{
  "dataset": "rosettes with rotational symmetry",
  "horizontal_flip": true,
  "pixel_unshuffle": 2,
  "block": "basic",
  "beta1": 0.95,
  "eps": 1e-08,
  "merge_dims": true,
  "batch_size": 256,
  "weight_decay": 0.1
}
Rows from block 6, named by matrix and row number. Rows with one number belong to one channel. Each number is 128 + 24 x the weight over its row's rms, rounded and kept within 0 to 255. All counts start at 0. Numbers have three digits each. After the name is the row's rms in percent of the matrix's.
# convs0: first 3x3 conv (model.mid.0.convs.0.weight, 96x96x3x3), inputs 16-31, a 3x3 kernel for each
# convs1: second 3x3 conv (model.mid.0.convs.1.weight, 96x96x3x3, transposed), outputs 16-31, a 3x3 kernel for each
convs0.42 105:168118097119138138117088134137125107103091117119136119106100108121063159196140138146123142134130097117094123119117185136126130154118092139171078127119142140152097105098092089160142074163128150111134126119104113142121111138148138134115108133127179120150079092131100123096152146101118124091123094098077099128128131073145138099128113123138146137149159122147111112146133116136099125111090146118126110123115112104103120134154121110157124
convs0.43 098:114127105098134124157117150171094173126126141142103096123102099112152185170098170117147153123128130113126162119101094100131125140133166121117118130138108150141111117127137107148138135144145087150105086127131089096126235134116180060105168138154111068110122131119128112098094130135140131130157109124161151114120149155094084148147195122128113137138116098166139114150126123154127141169129121118107122080127125171180138137113172104124113
convs0.44 101:141081129139121113134136148135114152153174128141149083153126095110159113066101087129138150137135129132166124046116090088109115141139130174102108120095096108126142161129134121115127145123139157129131116135083147100126143119089147158120138113116103116120171147125190193128158097105152123126154158095116101121138127109123167104138089131115161093088132099141148093120146119136145114145148138130099177082154150170105145123089147139110134
convs0.45 094:131131139121117119129092164101116122099152096138118133095078117147094102130152144148138128150156128158089111128164128128127112149164137085122099150144176152134131080134149119139122092099118146170138129134133124139141118122118129115125149132137158136184085116145102133161097142145117132134113116119137112166133146185167140139114121138119144113120122087143110080125126149127081143146141075093162118130113156123120118157144115179110140
convs0.46 106:108135084124138154082134161142113145113105128148128093120119121133127143132114139130153166103113140091127084167153147136158106115128129094091102144139157130157100107134100123163102130109147139126154141125098095115137139090099114152118159146139139115133123103117134128129182181117036151159101144104125095139128123116134095162107098188133119132160161133140111112089143173139139137130141107132119166124119143125141128123127130115129160
convs0.47 100:121120117119141131163079110142116166092101104124130153105165226093174135111132151160110148102128080169122060092118151127118142185124138083119118146141078133109152111139154179104099136113089081154168103125149150137137105132153141153117122105124152093151155133105142147160124114132151107128157156116135123169125146146090166137134133182109134146117114131108115131094086122155155137162098155142075148110122124128112138113134099126131101
convs0.48 101:116157110091120169098150183116154152092120129101105158116109131130175124164092130121103137112151132123124083106129160097112157161099137156112145110098092101083113107121133144131099126149088130131108135119146091144146135152123109142140124119155118105138121135131141130119097119130134113144137093162158135125133139145129129112148142130144132117123101140149062149111120171110111161137162145139128114159171118147113144131136137106119126
convs0.49 103:127129120119133122136131166176128089076115109130133107184159167126159133161159134125139136172099129153129097123128143115130093150156166131133119154138138100085193102161158146111160126121176138120156120141146113135119107163139098144096138111170105113084086104089122130142151115131155114136138123121129151120144126129124157137158103114108161141096104117127101094109130148125123117157131098122121119150136081091158172131133105124132156
convs0.50 099:096127115137146110116114165099125151139121116088117136144149113122115112154148156117120129156141146134124126145116134116106096129128088120130156088160096112143144113142134102079112100124138119147146159153144120128107068124141126127121194144148142100108123113134118114106137174161120146116149121089115165128144133132128110094094107091145137100105092105083066117142133152193139166109192133090151109140109118139144111110114156149101131
convs0.51 093:115147120138158146094111101144099118108126102136123097103088112133142125164151146112133129124172122108106143131136114112105119075094139131135102115135113150113143163135114140129118144128160112116160106134125130131144135174109152128122141134142154129101117152108110175162124114082113119087107095108112099132107089114102104102106113124091123162143147091095163079076139094142116113131109094111117172116161128129095088117102128122140091
convs0.52 101:105121178124129130123090093155149111086138136149116126117139166130118119134142100126160155121131149116156121140135105128147101099155138143133152152119149156092092088138123105129139159130113116104125087111155120147078202125134156123112115090121131122148144126075177124098138112136132113116122129135125121109121107130074109099137120082152150100125118076116119114141119116144085093125144110153133138128106155135149153119185173112156132
convs0.53 102:127146149100135131135100163077069128090139141094141189089098151129147147097161143113139125093140084128139112151130072122109151114128117113132095113122154137144140124112122118136121113112101170152164086081112111131180142144133122079130109077189118114126114094141127143121137108143099127134154126095110141131112145125180119068136130145130084138084138106130138084133170130166083151137119139093133155166145122148151144135106099126127078
convs0.54 104:116129154103112105110128163116107158134164120114111093122108074107131172138124114143113142116094106101162101165138087136134153081130118116145142144163104107112091120145117147144178163130120084119079140142090170133135152133106142081142129089118078123138098126136145074115148134099122091111103119178148137133122175117076108142106106133111142136142096122132097108160151104156089141132141116078129086138176112143086136111154117140127106
convs0.55 103:149128085116135072087115114112175123177128134164077103122161124142133114118107113109097138090117139142172158138140089159127122129153093123096122138100148104152107128113133154152144161108128100135113096164117119166108081137128094142111093112145141136126117150128141157111162118186087117136156132122119137112121141111132158167111104123089140115145160149100112094121137116143133101120082152138140117143174111110146148141119128138115116
convs0.56 103:109103098181132179111099133135170124090098122127127100110142144144147135149112123078089145073111163145140139076096144117125111123124156175096126156137092120145163112165104127120113145165086161121100122119133144096146141163097150144098164122112133133140116139098119125080126115124107119108153173098096085089159137160081120167120124075142144123084137161166102118132176126142095100131123153180124090112130081152136069112144142153148134
convs0.57 108:187138147161131119102143119116118108152146136136112097114127142136101136096123120137151105109110133167097130125144139137142142117114109116137139151167098162136087100126149105112121153125117132125100181127134111137147129151115135141104098142117069118108165154118166132126141066129055119149101157109135105133131126086154142103083137166146098112136108103177097128116129130094101138105142116138117155155099125126146103164115116103135092
convs0.58 097:121132106180114110167122135094097143159124152096123123138134108154152133161109109121091149168139145171095125105122115131134098138118169123146146156135093187083134137107137076142106146142133100180140083098112122090138165120132143171124139148153154116101126139126128152114101083150133092101134121143100109115147123148133110124152152144129093138109142142173075091138104071163139080109151148155118112128124132130144127133128149150118156
convs0.59 099:103112114163128108137175102121124155100108073130116143113141117202163139104128109152143157107130111138167149173125108108096130131151097110150123172126160109143137103152120166126155162121130145162132102108087141142090092170131132158160119147144125141141104099129099130142080137158145131125158152139156128137120089121106129153113115129111120108070121138136151104099083145154120114144111124077138131100177172118137136134113132087154118
convs0.60 102:119102125134090106106124166173150143096124105128113100111115115104118134126094135143122136130112131131111120106138091171131099159120120127123146097099126139104129121135186102081070113148151062126086176149128087129084155132110142096137129154126134117105124098131133121139128128083143118105111118143148102172132094157130100141145154090149139166121118134115104132090122132161121117112147113129144106185101135119155148102085127180112131
convs0.61 100:155102129155088108098164092095137147132073172107149108125141114140125156138141183094130158151140120094104092100127145159114134141153094146111111118115121109091170085069111132116111141147109093106154124107127104087153129117111133154131101101158131126116126119123131128118165089137107093123126136107113137124126171111116138127090166148137137135151115191113158109105113137144120139106134087180133109150140099154096093116129090145141080
convs0.62 107:185131164154130138114124155161158161113123143240145085079119143130148130076124140109118150143117172117115149100114147102155161140117139145137147144126130174145173145126165082123104154087140090141127147153137097104135154083137095107129122150129137123167135120106086130155127136084076131083129105122116135097106126140147130119146105114132104108120091177162115101131129123135113095133146119155114142116128091118126123105145121142104134
convs0.63 096:122139107101170185129140118144131121155123123114160179140138113148166099105093076115112100134113097136133102148096113141134110133130093139138110120144153097123125096132175106109191141135170104146135129126099161126149110119094094128123121161165128096119148097132126136138136122144117077082136091116144101097093057116131082126110127091149110150149152142112100157134146103114117148114117147147137110113123150120082084157166140160128166
convs0.64 101:106135124109125125115156119127114107092116148148126139171133119160131114132080103120164114109149114071111153148168134148106111170125161146127102120111095108188135113113079083098100125134125130125112161175103111111109120137117132146124164148133130082102119119126121150167165131095110096108102142131119101170104116086179151112180123130133091102104138140144174141128117076120120131107169109093160154106136104135152145104101128118134153
convs0.65 099:179149145110079133121151130134163064152141122172112143135131093150107159134135159088124128117150177131160185126127092108143102138125125142125141105120107143109124114094094126135114164117158126156094118182147112124096200129140156139093133135098153131139122114136122099153126089113100122123132107122119109117110148135159119168136081164103160080091146111110095109167134118116143114124132125102147134103170173145108095155111170106103158
convs0.66 099:146086093082092148123137132132127142138132123070132107101101122100102139125087152146128137175132170093156140132161148093099118127127119122103099192109104169134119154129092150097137175144128117110116123158147114117097118150123121113129144129126118203134134077082137122117147106105138132104149147134169135156120140139116106106154166134157123128100073126136138231091108173116118094130162107139125124153142123080162130082102143123144062
convs0.67 095:141111068092120149100205164119088110129120164125117154106130140117149101118096133130134091101168175103167158168080156137123097163126166105088143132146112108111131135118170106173158060116113151130103134105149145180122149123115136142149104140157118116114187147137130168131130159125141152143119096121118125136105104157119090132117159077104133129131118119130112125130087135149130177111115123130145170124190172121106165136142128090103139
convs0.68 094:122091115097134121133079136127097093157134126139137126078144108125134107117127135127123127149123119149125144139114113109096130155131124132156095129124115142138146141090074100087124120122150118115115125088151141115158167129140133144121113118176107128098183162122159111135158109141167111113155105063133142161129135158139079130132083139127139131163126132120129142163113151143098091145099144144118122138133108134086118126147108118171114
convs0.69 096:153094121128133134102073182083136147109115182123138130136142160140143166114091174152087108085104106116101137133086139147096122113111124125142155102119107090078116167136139125172096138148105080114074135143154162120136084124150129109113090127120116116112155120113126118114096115132103125106136129125114160188171121135157094126076158158106155114129141111119140073117089131167098145100126143150123130132100104116072121150137125114127195
convs0.70 101:125144092105128131132117158139158174126130147113136129140092160129140124093156154112154111131099152115090154106106122175110113133168118085122146110154119144108135178116166195131106075142134116139115117104144161115119109136127176145137190127152140134120139148121121142132160135126156116117150162159165103168142113160166142121128114139077141164126130093145157136137119173149091109125141145136158136121088130128133165151105095132119117
convs0.71 108:109128166162109093150141142120105135165112108169173142160135145123172129055147083152160155124117088119132103150099130136105141177136080131134108136138146155137089133131125168133135127177133137105126150182105095097123108123141120116152128136140141140149126121116122095103159103134094127130116123127134131125124145099149130160131143118134149130120129147091136175113119115129129108105097118107156136136121122118136133101080136129152117
convs0.72 095:099117117117103119131134116168151179125115156154093081143139193135100124117133142138138127092133196160131135138159098125167127102130147149128104112121136141092097127126093126130126154149172100134134075112118092135142152140124133144132147104074114145108123158084149120098156090148156142154147147148109133110125131119149104080161179112158116140144094091167113108129129112096119136125152157077148117118088127076114178118148170077153134
convs0.73 098:105110119120107155067105114108119140124101072155119160131117139149159119157108157113123125098138127127089141137115107085129128088130122102118114090129134077137145094116117141131143126122123153135092120106092116163120129087101154125132168127122132161132109107100140127171097153105130156113115130107135095133123164123118112120143167103097166141102108106127146096141086098131122103137115134113119148113149143114133126109135163094131138
convs0.74 098:195146135138093063123128099126134158131110161138109139100108115171122120089188124145123165145139125125128113115127078117162154081126153138139149152118131118129120117112122153107151138108141148129140102102145134118135156093101099087125157131116117120098155142119168112137142120170127132129136138124158104143157141165118124100082127142137134118112136132142150140142110096108141159114172096141113126102125112110101174164127152133131147
convs0.75 101:090123104111182121164105110138144132121184110145139094098131123138082111117120106136156119119157123117122121136121097126083179141115168160110094111122136121118143114092112112121165107158116142106134142144152127155155149131084082131128131147109092144111109140137130143141090154139204160108110104099129108144146125094067119092123140172157128117094099146140169121133145111143116100079120109141133163137136123112088101108185126168100125
convs0.76 094:120144180142114120099104107145126118107127116165126103115121127138110167093141192105158123154154138115140176102169124102157173138085125152138128113158155113125094112128066116135066106126112130104155128131101152075159131139108135091148105140167149134123121112125139139129107126158174124068157119140102117086091137167148164134123123128081145166155151147118114132135111195078147145102138131150165116116148107124126146131127081149124088
convs0.77 103:144156175083089139126129165165095102135159159129109129120095105144103180152139123178131152128122114119145107107105129106096137085115123085110078154129123175110119130128122144145104128113111148143157149113149152101131178143126105098093146098113123105106138107146116114149184159131198121124142131125111151083098125101160150161104145140102132170139146094094128101110118103120115169204145113158152150116109108128115100122137133096112099
convs0.78 099:070156128108147127132127106171115099148109120116101133108099116115127143173159137106120120122107179144140183095126142110131115089101103139135101156126113108151118176139141200114135106104086133114080129117122157124085121140154100157119127097123171133133135099117110143114105163152120114141136134153118139120117123125110135152064142096122133108134093126145142090095145146111122120098138098130143153105111125092174099111146097097117136
convs0.79 102:123146175157136147142162109106133117169137106161148108139129114111121098158158142146184152149104089141078110128113127126130144150137077097085132155111125156147145120131128132116103150084149094142181132124145127195155108111121123120123189088138143143138155111105163135140095116113151107125151125161152136143143143081127084084142106105135146110124156139132148081138156141104136126134137143112141089098124104125120120140125119129129112
convs0.80 104:103144170142116102195109135129131150155159143184146149089122083117123090135163102137125128141107116139156106109146164110124135131140109111114102118132134129106132156126146135135123169113124080162106148150139142104138089133123127132121143115171117134142152113151160112090130111134211126130131100130085119119119165128099096114088183081142129160126109126163127109096176116112114119108129123143112149200124134091106156140149126101096090
convs0.81 102:137122150112112127119103125159103146110137114136114086145129132120175140113130144147149176126138144108126119131118098141118109136126083155132112105123104137117150092107136112162133079128081127123084136128150152148141158120132113103103111111157130112129104160139165142156086119106122097111153134112063083126145112170152142138127113086079145149147133119154131083150111138132128161145132169134099117135134124205100144139107080152150140
convs0.82 099:118113131130121149118168127170146096137113103118138119131133152104139160126123133160134140112156077108092140091100102122122125148144132128125177088124128142137112162086044134123116114144178142122119170145127158134105120142113102111158148111154084127147137152135109126093142130122101141137168161128155110128095111095117135131103088072115106134112142143093153126132124126111104175131087129127155109128121098134133090112103147176158092
convs0.83 101:132123105103117152138124114148156125104146120101136123151133092118106166116139161137109100153143108089128153112143142147119123137119074106140110120131123135143145189182122105118173106118122159161116095103135122135114144127085118112122133124138149137114138129108110126127120125126118127131121179170120158116116142123136123133107108134161099156177126073077141143068116143165150146148119103082118129106133130114116110160140127125147184
convs0.84 100:129118117164112124131132146102130155123144099122126139123148135122127140121172165137164148091161116181123171141171116115109132166170104163120130134124147129121132144165150120093138112119118124111166135137149135141127082138105136126114171107113107117121113129175192175145143110112115099102136132138114110113098097131089120131168063119111133117105166177106131119134133098144143171132126112087154094147123116110138081128126092133121102
convs0.85 102:142140132128105150160087154130126108154089158153139158107134110137107144117174124182129137125143121164107081094151132101124110117116163148124121103128142136130096119099159112125108127127092095154132125122160076089110099131148132163122108086135157108128138116165143144140146106115143133101129091103131144119126154080163076098101155151103158149112185135159129144112126142087097135107147126152128114118161111119164173104107173155122143
convs0.86 095:132139126144131119116163116138121089136156107147162125113125112135158142121095131103111127141125136108160146134092135120129098135131142129128138087112153089111134151115133119137155137153136145085135153127113168095138166145153158134112091152073148140131113103141066101084116134122125128100138093117100162155113120138134089106151112121167135114119143159139106142079124166141182166131101096105098116132162131120109125145114131127147129
convs0.87 101:081138151142140125086163152092122130111127120157140119127136111104123085155143157088163099115133136124149163109079083132102128164107124125129112121105106131143144139132164151174106145075081100162113130163132107166079132150134157133098133151182115114132134162127072194127133105167108132116118113136183105096141110100091146124142164125127148117082105149091142150152142107109132165124109133144142179117127092128171190131099105098131123
convs0.88 093:150153071144092130137082106163133160122089120092104099114142065096159131098139114108104135116157125164139127158162136105129123097127128135141093137110105085110086159128133141155130097138132126141120150128146147167099140145157135117140124138134122143135185149138109131110119160125127081134135133132159114130148109141130166169154104122107119141125145147149149148135091121105131176122169110111129149118148115119119061113171154146158150
convs1.42 106:144171107131201139124162141134133098127125130094137128125126109100121095137150135186144128124126155131094142132123117145154165121106129113083167125128140098119118120140113108112139151136169169088121091112072142104077131125128119103152116130129095114174127145138129112108143164160099166136151165082152149156136155120078137088133124077135128142128146123127142165109144166149131040145120134148165114119142116143117122105137141130120141
convs1.43 101:131123103160138160140170118102145138120144136136159104097164125094129123136138114092121130104141150111124153119153122090119123146165125183139091155111184105119097122140135113126152076132113171107110112092150134122119115088128139170122147151076136125124063155139149132121124119111139133146161141136069194144118126143149099098178116138108162114112082150117117092141138106137126085107099186152127141133143137122126164135112082102157115
convs1.44 103:108138107126114161136142142140112133151139150124145090124137142129095129157141142085138138138120154118128132116089106148106159082124142154135140106140112133126125095154172162185141135167087129103105099147130118179126148110125150125147117086143133126145139132133130146143140123160122130117138153114127052147144110159120103107100113119139078076104155128125086139129093122168102122106130139080153129149122128204128142124188106081170128
convs1.45 096:123129147086131160114134114134171090133133124110127122104133107086127132071111140139152146109138121135133128089147098125128113164145162130114108104162132120088139110153154136109109120132115145106174096102144141153106132143099124132099152154080107137119134106137103148168104130133147158164127116096099167080117106087074115123153152162109129114145120119089135135109135142179147144139152152154118146175125095147105118164129143114150129
convs1.46 099:094157176110152135146123139135137093112118131132105119132127126117111136122123126204199137169126127140103146134105160114166125178097133153108128139123102140157123112081096120090102133126150101102136133123134127137078131124129115115127119121127127116103158149103122155060128142149111184152090132107170149115107127134123086164120120145169117160118132117127117121109146123142148086145136099123129107120116109135164121091117153161128164
convs1.47 096:200115162135124126160127157084130134129171139143148135169129132091121154100119141135118124143144193136146124135124093112147112139112138131164136153139112107170157175133073131085065105146107155124128140160059133109138125154109144129149101123147106089156125144159088123104127136117116162111159131106114150122176117156098165128117156151107141145107110111100085081118132155078129110121152154128130110141082102095120156137082113104098127
convs1.48 101:140133163114109163114149169081119105131117124097094117131129099126097098125121126110142103123152161149135128115118119103129099092132119095145110144137152152142132149092098132111127177153118160166113167114117156118142118141119112120131184111103135131095091084152119142114124143131075154120079136161093087102145125162140103157112133125101125124101150119146144157126137152135199130131109143111140161104115135145130135123142158137143112
convs1.49 101:147115104167130105111139130108104101104135140121105124134142150109119142114096117141104060143137080125119106096106092163155175103155111117127115152120115138131157112101096128141119171146116104114163135126134097193124129120103156105162141124152084101165153122133117094138094125113118105113153150116123136159140111165156118137116099112140156087116142097157097130149135126168116096182121084141145100129111137129108090140152142113128143
convs1.50 102:105160180117121102180105116104153170118144128097135096117110114101128182151126115124147122134124111092113082120125142142123138146142087158092116142131131109108124092114150143152131123119120141146108090112115103126135149163130100120134163151177136122097132140097112127099151116124129180096108139074145148159127103129164112102115124129133165117168165161114111118099134137136125173135143141172128187085105095087147133126118092139135130
convs1.51 101:119182123115110100164119143145157100202118141132130106127124122143121131141155132141161170183131116177118150150159115111121120161100138138137133143112124100123102131152186139169164147182125135121116179079128131137117092129152115101157097093121162107102134143113100145081145123148136120126139133119187130121151174123101161144140116078129095137132141108081155152103090134165142131157126146111102101189112156156115104122112137132138153
convs1.52 099:122117123118136116122116142082128094111095160108132104116122134134115136078129109116099140086087154125133154146099140130105165161111133127116139160117121101103105163101159106132074159099113129119146123156176129154108113136136176110148130093093133119096126137151145119108119142121116139136096100130141172143142136152134138136109140098133140105151190083165187106138109069118118159155124132100113147136072131103084142125108103126147153
convs1.53 104:120151083130119153139166099117141154137097153107132191118133147129124163135177148157119155132113136119168143160120152133101155151158082103139092124165125141095104149145173100103123122154105139118111118146167137161157080108095091147108136110172133114178122140140150132163150108128125140130096121118163155108104105150107128141138166130123158137113116132132130103155105133160175139158088081156145121136129096138113140137142107109131125
convs1.54 100:113108103142135135183154120147162142163153122135158118107124165103127119151143132090104126158122130143136119161125147092117118143130100198135185126129184143149117153154134153121137116100144122146120135128111126115145106114120113137112180118117153132098129081119112092111166095125153102153120093127084090137091115095144122116120149113108173096128155168101131119123133079135189104103140124121140141123109121105127089125144106148114107
convs1.55 101:160127092158118161130112104162142106154100092142088081174098145120114110116122128143118082112097118108112138097105146150149116111127093147063162093135147116117131126131144107127173128110112112114125125101151156113172098117151129109080090096107100088101130098127130127117151101105112104164149106135173089178100134174128116194083115129121153112094120106125138105124127110133152113147108118142134135079122150085160119147148138167135143
convs1.56 103:120097124091126115154063127122182133120137160123127120123128119104107084131133131090089124071107169130138158120141128098121108115134127140136112178170122132147101095121088145092132157107176108137122112128106081130141182125119166128153117108131153069123167097141129133114128140122140151137119111127111089077114103145101153108149149138134118099136166098169128131142113117129140096137113181122129104151117110110130151140153139128102116
convs1.57 109:103168118159131147156143092113124135138144121134155149152150149110152094127136136089170139151164172184113109166103105151128121173093135129153083154112144096096165120145156108150142109140129147146141092117118085143141126131129125154151109151160150140130137115119127119120137145098092121108096133089155081075118130123106116176144118105151131145164174174134162154166153145154124119099144124134137133129089093139093207124116149151110147
convs1.58 100:101135081137163104141171144123071133134148108091143146160139131136118098237185148131157130106158083111116098124105132097177132114087147120112124161095147065070125068069141148142143140109095093105159125127129065118131135098129085138105117104079098119089101120139129130095170165098127116109149165127101142144137132107094128120108119148121139146122150133135141129176108116139183068148146113119177120092108155127141111113114114123089103
convs1.59 096:182105109118137122127149132094132141127174175106118125092116178099090080139109152161124101110123145126143139140181120149130143132113114094127127097116076151116116168120151115158116100138127112073146108130158126127158114121122105144124108066148146156154148141122151116136106109139088148101125144152099143143137112167178170160129150146120142118091111127134107111117133110159080141118113144100150168104145149127122170115150135135151121
convs1.60 101:109172141130121124117119121123159103143129161147125125132157062124122112143132126137104161103158137097115134144096149161135112093168082180160083125112130122120131121114122117096122135141092134153155099115144125099143128090142062142132111128105144160065124120121131116078124078069150101121131113177152137188138121130125165051134155084122165115110124106104137091141144155076136148142122130115106108117150128105110121131166143082138070
convs1.61 096:117096123091113098100146135140125159111157142085146146075091107114113120164088106155144185133135114150133114166146153148155070126104148105134128132131103166148115093107078156124093165174160163133149116118114125141160128162117132099164118103105168147138124163140175149145093127092176177132175145135168138152176099138153128103123117134095153117134084119144107120141151116111105155149077128149137130122111097177125125170077164132146156
convs1.62 101:122147106101135122126139067136098094145104133129121128136117139146102084107095126118128108107103117089104171114104122117128174112172078108134138132160109168078097145141072113161156120118074153147104097138102137139122139128140151118162126132133111104111127116137140177125160160163135127105137154163119080141121127131123108148104149131105139130163122093161106091160154105125133132141183115158149133123103110150132135170122140138135136
convs1.63 094:105109159149134135083115136081085140116115094116111112149112123115099121141141144141136114150172135195146120119126114092134091142095028120144123135145128106151157148142115123147106121112115121122173137175114169120103095114193181133157113090147117162110131122163123140125187173131129154163104139170156168134131193125127160146114144129079114145096113134097171145125136118111122074106155104126133157114081160152135135110108095124149077
convs1.64 101:134132128163119168125140128130123125114104128165150119127144101103123085125115112147137124129151126152113163097088093099115167117139124205127137111105098138140117115183208133146134083118137157140120159129133148091132153165116138107126146142160104067120126128135130125142158103181148120119138172132184113117143152151106165192144163144142090079137128114110109110117167140084113135098111153117111172138110161137118127086162144151138109
convs1.65 099:116167152110134157133185132115157112146146133128143133131156144128124108085152152109132177148112123138155120126168130134168115099161122073120134140109115130125096099098119082096132128093116159118142127100140130125099089148171105092106113141057125178097156135113076110121125178153158164119085121165116144141080129098106158132134102172139120118142141108156097185150148107115137169115143166135147130154077120154139091078148111124139126
convs1.66 100:130138119091149139160152100095123179159089122152160100112151143142134152127142111103107147099148093154109140107143160107171156102096134149127103139128085130145125148132120154155094093148094127146145122172103157112154121132099112144175144105143128161118158168134106102144144085118118166122101120133145173123102128132116139197176177160167135124139129133095095140116212152022115153126138143105137143104134115130093145146149117154152134
convs1.67 102:132133117108147173130154096139125100119126121155125088113154159105125160131140172104095102102133090133100131104163093100110128130131135114114146099131103164142155069131136094128140119110124090144132092133123169151046120142126132142126128142139148127146139160094085127145109140148157098134103140175132139145094110159162126185134118130123130083091172117103085141126128124155123128091143105138141132122135151131138120106144112175132126
convs1.68 095:093134152140125104145176124118132145084163138127109150097146137142097144133104134079113101117122160126148160143142126143128102127145130111154143106153143103145117145129149147128120125144151079122161146127093119095126127123126145111094153099121122171146134107080145126132121115129126167141141082128128156086172139110096125141144127109086113142118147094144146119107141112126109082143103105188136103123133124115096166113096153127161138
convs1.69 098:122143155084120130120150098121117131098093121117146149080161154123133184130089090148122121132131163156164129110129078130137109087140104101112148143161126094138103122086159153120113152149120146125105134122129160139149152128151079120079118084150130137153116117101143129132135134124097116170131145112156161094138153083092099134168148138109121117111097177128136113131134150162132118114134175141121130156097166085145149127121142170200117
convs1.70 101:146128109139123123136138119142158120124115154081086117131166179140092116097140089073159123098091105104115113151105120126149127205132147103105124144122140102174138103097143142124057103109079114132121082115135092114122088132154132148130123113114127140164106149098141136123116106117084105138090165126156144152099092150167163126127124101142148109092155077149128144131164159126123132108143143108141116096106127134131096121139147101129118
convs1.71 105:140132140141140098117149150058102111124114132127138155155145170133104148114129132121138148138153109114134078151157080133113142156138119162156143132150140141138150151080103175137096089155146119148141139102120146152144124098175105137128159145117125134134128134171134108106107152134134103131092162133157136149090146112169116154133140107147138147133128127113117189090157124058125126112128128142134087126136107107074110129125132111109145
convs1.72 110:125115143123168126114143120126116103111140142129095057141156135168149131094112078085135094109118119122125137107102083136105143098160124143120167149077126091101103111133171151126157174150099144104128123112159104148198135134114129099106102124090140154130160112124105092156149137065139099151119128126143126101157076165117123139112148106133125088153092115105097079116114104083123113116119111108105153141150155138145130133130113114163130
convs1.73 098:144136115146147136130116110079141112143126121095107107108184113108155103139146120192145146125086157143090129130134158144101121144095145078142099076124137174136131099150160120114134115111138126158128158160121132147111157157118121151136170133147149121131149152127123114144163134112137097111088111129162158162126100133115128097134153123130080139113161127136165115177123132116126158165117148119125150117126119153137133119127154114135111
convs1.74 095:134136111143166134153094107079138125080138128130128154167114117102148139148126113130144113140132129098129120162143083084092141193100128121132153107158121128121113138155127105120098118141106163122163112141125098163097116126161132151146162116115152169119143118112146132153102110095116157121122170110169102135114105080145139140149152178107134124122144155150154152153094126115112158137118131118133164133095099137147129097098108123129146
convs1.75 096:120169101110156154137141114138133090151105140142107164118129133142128134134161140150139160152118151119107086106170120115147114106156150116101106122126126100122110120127109135159120164172102091109108088123137159118100120143122101124125137137121116136136165100115173127129124104136128146092131126139152172120120125110101108100135162146130125122143124095133149115145086129131144134147137144093158136134133129126151167160103171155167137
convs1.76 100:125163187152151099125118078128115149112101147150146108078078140135103147155121140145156125103113125092108143162130110130144153148097114137163146086126120112152097135135135133119141149091163099068104092143119100133092132132091120117095145120165149172141168133155171116144145126087136148109135126146136153133129151136183137145135140129114128095155142115111123148088101115114137188097096113132108104113122132165092151125151177090148151
convs1.77 101:132097132120113146097103098125149113109127123100113101118107094134159128129167141165158187154150153162128138159096105170132153083156135168168067140133131146114136137103121147138107145134125150164101147149115143156121116176142117126148141119122128141116147125131125160153114119105154127154103129127121108092150135120168158140158088129124120178143130143125130129147119093144141124146127149128112130120111105093108183128120150138104117
convs1.78 102:124150113137131139135104115163150101140131119179137124125158092097151107126107107135116154128135143155113121182077149128110128113116137123097134092146131115105128097156149151163144136125159134162131118111138154145148122173152135139102084121139127075109137135108147139117125112162126161183117158132112109164146106089154126142114123154178127143146138163136133101093118167139142154129100122113167118146116105170141186133128177091117128
convs1.79 099:123158142095148130101136109101070103095119118126123082128091052176137121153175104131171123171137122085122155100141106107141106151089084109115147119122138182155156124149151149125129125135181114094157140167116129090138133136116166105149155152194094142108120121118103104094129096125129140124081110117161149065140119086142085082156102138146135164094142193094114121128118112131104118148110142135163124112115111158105112149155102157139157
convs1.80 099:153157119168132158083147155104110132135116121123109117153118137118145161099138150167111140167164127118120124127152103139168137132160133099143152072106100128164164129097094117150134109125130158130106171140102114121072103152112086111100131136149113120096118129118127076080107176120166166102097104103128142120136108143140126124149155141120130168182096106124119164164079190099150075123155076100134083138111148089121147165112136144140138
convs1.81 094:111141140098167115148115143127113093104122122102152155089128129162100127159115120148146155079131144080128093121099077134147115100100084102148118129142150148116064123101108163111166147164179154117109099159087145146129120151134142153175123085159128132107121130135121134168116129147122149116106158162114091147155125100100103134119109145090135149119149144139148100147128076168135173119125126137145099091077134140114155132116114101115106
convs1.82 108:131068100084159130106163140115134096150142160141147120111124115140122134125138129156167144197110170153113149170109111126127163132119150150154146156160174175156148152135134130131130115106134164096108117126116133103135128111107140140115118130117114119105094126128120129153139098077141163165118127163151069107138137152062186120148123092082130104131131116105137161098106088141097071121110115101117095131141132108169112119130174109126162
convs1.83 101:158140154130097096152123157129150124122075132149142067121147166108132130134117088105094142141144088100132123133145135138129107163116124131125152125153149083175106123135165137159107145117068153115125144095133147142138173115086162090141144132126111144112127089091154149093120114166115132161104083175143080185168118130173122156167126132095130112110159127107110081110131185117120147164082117110121154132137070133089163113127113134105136
convs1.84 101:087108137145127140178115137143142141154109118124123172092123146122138135150080136127113091121108146128140150146080103098158159127148115099127191134129140156144121110109128147140143122093120122112137135120128121139137135121107120139151117087173116151127104139137161134168114130124178162149130131109130147117132123168138182149098127173123119108128139083128153154159087135136108109152098153160109112131109102173181198112145107086083121
convs1.85 101:084126116114129108121141103101129121116140146202138127167071141116157099147130125191125130146129124138123133166154129112091145128094138145146105101126131114113081154113099118146126089115117140135119165103106132107165138170101131120114089109083140177131102153119080165140133107086143121116131120127151182110149108141083152159106128135097106144084094140152089140137137159137147158172141128083136157116088129102111144108084147117121151
convs1.86 095:103114149155159124161120136112098122162111141093128116157165111138134117180150135132114156138124156091097086106162125165118147142150073114153109159126125108123106141119159102099108142136117113148137125179129126080100149117136097098125098090117103127120096111110104118089149137095158137121108111104132145137108124105109091145145146131143173125203156125110100153124117177102073140069084143141128152066133124089114128114166167123144078
convs1.87 095:091112168141137163101130150112100160161146159121127147157109098141138165131119146082149133131128117125131135149153087139128123175170139163112128120111140127156120128182177143117128146095144127126134153133130127092096106127133101164137113170118144118106129152111149159105142112125101105167107163097106143119145152162096149096085121126118127118136095115132134108116120129089115189162137129130134111120092176163098129112117123088111123
convs1.88 099:131111104140147113160108099145110109099119122154119139143142139099122143129112115097072116134126121112122132168104126151140082091083090108142092116125127168108131125118154117116122141119179106122125154129104084189123180161105111128145148109108106122085158126134113142145137127136132131138117120142067085127124100131162131115141124138146117146135140165115130146099145095100104071083101136136158129140106077155115134151128172153113122